A small self-supervised image encoder, trained from scratch.
Model: 4.82M parameters, 32-pixel images, arch nf_resnet, norm none_scaled_ws, activation relu, depths [2, 4, 2].
Training: 13500 steps, batches of 256.
Data: trained on scattered letters and digits in many colours, 195000 training examples, 17.7 epochs.
Rows from block 2 of a small self-supervised image encoder, named by matrix and row number. Rows with one number belong to one channel. Each number is 128 + 24 x the weight over its row's rms, rounded and kept within 0 to 255. All counts start at 0. Numbers have three digits each.
After each channel's rows are labels from the 100 images, of 14848, where the channel reaches its highest value: "top examples" is what is common among them; "patch colour" is the nearest of a few named colours to the mean colour under the peak. Only what is clearly more common there than usual is listed. The data: scattered letters and digits in many colours. In brackets: how many of the 100.
# convs0: first 3x3 conv, stride 2 (model.blocks.2.convs.0.weight, 128x64x3x3, standardized in use, each kernel summed), inputs 0-63
# convs1: second 3x3 conv (model.blocks.2.convs.1.weight, 128x128x3x3, standardized in use, transposed, each kernel summed), outputs 0-63

convs0.89:126143139157150137141095133142146096127130103059155159122140115129124087109120094118106129134145159114116129141115135142102085103105093111166090178152115120084110107133136089139109090110144103
convs1.89:090116119122130153127144130115105130092099125091090155126122101131163141107111083129142107142133144092114090114116141132113128053113108069112104075133081115117179117146130094110122120159106120
top examples: black (84)
patch colour: brown (44); grey (43)

convs0.56:135113176150146108129098124123141119151132129119133127148141143132125113128101131156091132114141148101087188126125119151125092060107128099110082135122120140126145201118123128129122153132093081
convs1.56:148079153155138117165151127129129144152116141120140177069141116134133146101121100154096162115139155144106162108144111162174177130140108100153135122138109120118129120116121116126120141122112084
top examples: white (48)
patch colour: brown (40)

convs0.34:109093118129154165122094101099135124077116117145140096122117116103110144141112150129128140146125125114099122140182100105125101170106207121137143140080147105156108106154111106116099142121123116
convs1.34:149128117125112130115102149053134128143138149110090136116129150142130125134142157130107126083135092128122129137139120034129125143143167145104138140140135107094105148105200097102125047150119134
top examples: black (65); brown (44); blue (42); the character S (34)
patch colour: grey (69)

convs0.88:113128155142138082113166148157161098131121096110109121102076113126122110107123134140109122107140116139132129137142095167116107104128109101125106109126142122122134096119199115191118149122174086
convs1.88:112152127126102142116194144117099125100117118157149138108135104165103129119087114120138141127148122126155112127120150148128139092098103111124128055138122133156144113186120173131144147164139115
top examples: black (61)
patch colour: pink (46)

convs0.46:179140152101123123158112096108104110080133109102089139134111160100176109130106151116106157086071111116112133172112157122101143138125091128126119094140159159124114124119130140111145097130110134
convs1.46:138135139112110069102167113150062115112128118127134127135126143152120099107133138138135118124168159106119110080135147138131107149070126113169127145080168094105138110158091173113122131144099112
top examples: black (81)
patch colour: grey (28)

convs0.65:114150126145138077155128131114157144114121092120142109128132118133113144120115111140111135154190124129132146072147088167119085116112138108090176109109129111117136160131117109188104162114093133
convs1.65:162127111126090100159188121075114123137110131131122156138132106103118174090077137163113165079129092111141098138141131138151079114122130127159154085129112118139122128108157156149147096112152113
top examples: white (78)
patch colour: grey (71)

convs0.72:142111149129136115103107114108153119121152117144148120141140140098141107069100181126099138070098119136151129153146084136087134165105157128130109117135171153125129165133112087125125112106078120
convs1.72:201147121128121097135118153150134139122132129149134111142157133088014122119145147139112126116107106128155133117145092119151065134128173135141164144135160158131099135133128138120098133120134172
top examples: white (87); yellow (42); orange (40); count: six (37)
patch colour: black (76)

convs0.121:107129141105137156146092158156142102109107107118133070118168108114122094131133123122126152106146148150196155135159112116141110082114159150151100107138102139086132094118131116116122115165099101
convs1.121:148143117101156116120113091147152121126163164157145119170144141110107110128120153146112128154123081123156120165138113141110094125145166143090153127124157161115088134148126148129113143099138139
top examples: black (81); purple (40)
patch colour: white (63)

convs0.71:102135128150139127177182107149133147108109139116118090118167130113092162129139098119117148110146128087138110121148115107163125089123118113127124124118098079089176171130149099144078127120147129
convs1.71:180123159096110099156160111113129135134107107135139149151132124128109143088120137190139139068131114130139116123139104133164080135128157146175165110088098145131122131133160123159128111123144109
top examples: white (84)
patch colour: black (71); brown (28)

convs0.76:115131151099143099121126141159120106109130125158128110091080123120104156145102141144109136075162103142122168176085115163121138114106149128155062119131112092128132122129143100178141138116113126
convs1.76:140125145122132139139128134081128131136136132134147140120122152137126110125084132131130152144154124137114132129108116071126200114130146128138107121126137147113055119121129136129103089060132112
top examples: black (73); blue (44); count: five (37); count: six (35)
patch colour: grey (52)

convs0.96:125135185162152118143118100139143113148132123136131105137152114103107129137075136157134144063101090109097105146140168140117142131076129133097100119114134099142178140150109093139126119119100153
convs1.96:177116125077104061135159114128129144130162118143122144127143109104103124108129126161122148088141130133132144110145138140186114142110146142182143131078135132120118113118128124160120096129118076
top examples: white (69)
patch colour: black (67); brown (29)

convs0.10:082177135176133114165145111120137127149133157156122110163132099095072121111133131148089142076087076108111130159125130114152119136103122116109116140117155127118152164133111094134120105113136126
convs1.10:158121163086117138148104107140104113146130115157129130104146110098128120098121111173134148134146116123093180068131159153176124148086117159143108119102141102112155135115137150131110129145131078
top examples: white (55)
patch colour: grey (49); brown (32)

convs0.49:083114110137143088119128135149122122113130124144110131108198123122108143174120082122094131078143098144109163134115124120095150112093124130115101163165098094164158140146116119119145154114143102
convs1.49:089113131134170125140105079128124124121133130115129116124131112123187127168131065164162108151109137117086110132109122116090133096128085118127114126148100106126174131126101089127112149133106125
top examples: white (69)
patch colour: grey (66)

convs0.102:106102122123133094094133123151145145145144131157144111129122156125126110118109136130121148121144142110112203116142064128112092068131147129127118115095099149123134165110123179141124127132088077
convs1.102:115104122137116108121133165133158130104115094092145078146120139140153157149144118146120149117095141145105151109120099157117148130076097108137125126116116121150086110102154122112124129117132032
top examples: white (72)
patch colour: grey (35)

convs0.38:125122125157166111109104110161189117106124166133153112147100124118164125119134143151095156093120134151113143182152111157107143104105152124174077117130117121120153108144153127179120137147119107
convs1.38:120148137137142141147143162168145154144147139133140148097170147115121122155162144083125149140144144143152137136129133186130135158153138162145136167173160156174136143129156158170127190131159142
top examples: white (64); pink (56); yellow (47); orange (46)
patch colour: black (64); brown (35)

convs0.125:070143100151147081110138148111137122165136118111168125143189115138126104123116116107084135104155113161094185127129086155116108106123158109103124129139098133139116166131131109118162130117117117
convs1.125:116090121143161120134117092123106127124122125093119162118145096103168130138113076163141118125117135104079097112114120104092119106114102112139118126138092094120160122119110092131102136124103115
top examples: black (70)
patch colour: grey (46); brown (35)

convs0.111:099111128160100137139153144185135111126135097123168127143159169142068126126133126112121132149131104102090121133177100104155145115135149124156132100119090102109150146117150123142112126152149064
convs1.111:152128147128126136161111104110161092114110143138141150186067132136136153137108136157152113138127131203164150121131109117157093152148163155158135138139095164136155151143129088153112126164145183
top examples: white (47)
patch colour: green (33); grey (28)

convs0.20:095085155144147109143066162175158100123131113067130111150134135133139119108078122152110110134116139110122109099156139150133095136134156129115129142157121155110173117125130071128142133143115142
convs1.20:142130110100134163122147120135118136114165149118110123036123110122111077125155132068116104123087119143105129093136136129136128101142132063124120120142126084115113123111096073126151108108115134
top examples: white (86); pink (53); orange (45); yellow (43)
patch colour: black (93)

convs0.104:091159122154137162152099185130128129139102098093167116137160136120142141111106157112132131159136066141154115121138095159156094136140144124099131091118121127109125154119085093143140138161097143
convs1.104:163119103143128097131126123114126156112127143126119167166132086041106129107111137162130120114129088092187085121129129121153052132148158159131133142134127148139154131132114111170136142062153184
top examples: white (63)
patch colour: grey (74)

convs0.39:131114134175187122119117107141178126132138158133160115135115149120142128125104134151094119102135120154121177162145110174123129127094153129170098112131116110126151122162168100193116128146113123
convs1.39:122146135141142145147142160171143152144149139132141145099171146115121121154160143085123149143145143141151138134127137185128138155154133164143135168174161155176135139126157161176126190127161137
top examples: white (66); pink (62); yellow (45); orange (40)
patch colour: black (76)

convs0.85:093119125144160114130144132130139106156101127125160100128167107128111124125120139150162108132160105095168137141174117145107123172088140112134108088123084070107123087118164098164121136147115126
convs1.85:115128097154160128144152113110120139110095158147095165121128085154160161080086100143118082095128112141157097136112139114116120106155124142103118092152135138103184167153135096147122139158155171
top examples: black (55)
patch colour: grey (34)

convs0.126:134102112128145124178112154138144116120183124112162081168117150111146115099096132145110110131151124162124097131145100109118090129086167111103109101128112140116154149162119083149099107166125116
convs1.126:155140098094111120126124113130149142120154142125131177136145106078089109097097116132087104105114093134168112112153130133163079151128163160136105129098115097130114116125133131122121126117115165
top examples: white (85); pink (43); count: six (36)
patch colour: brown (63); grey (34)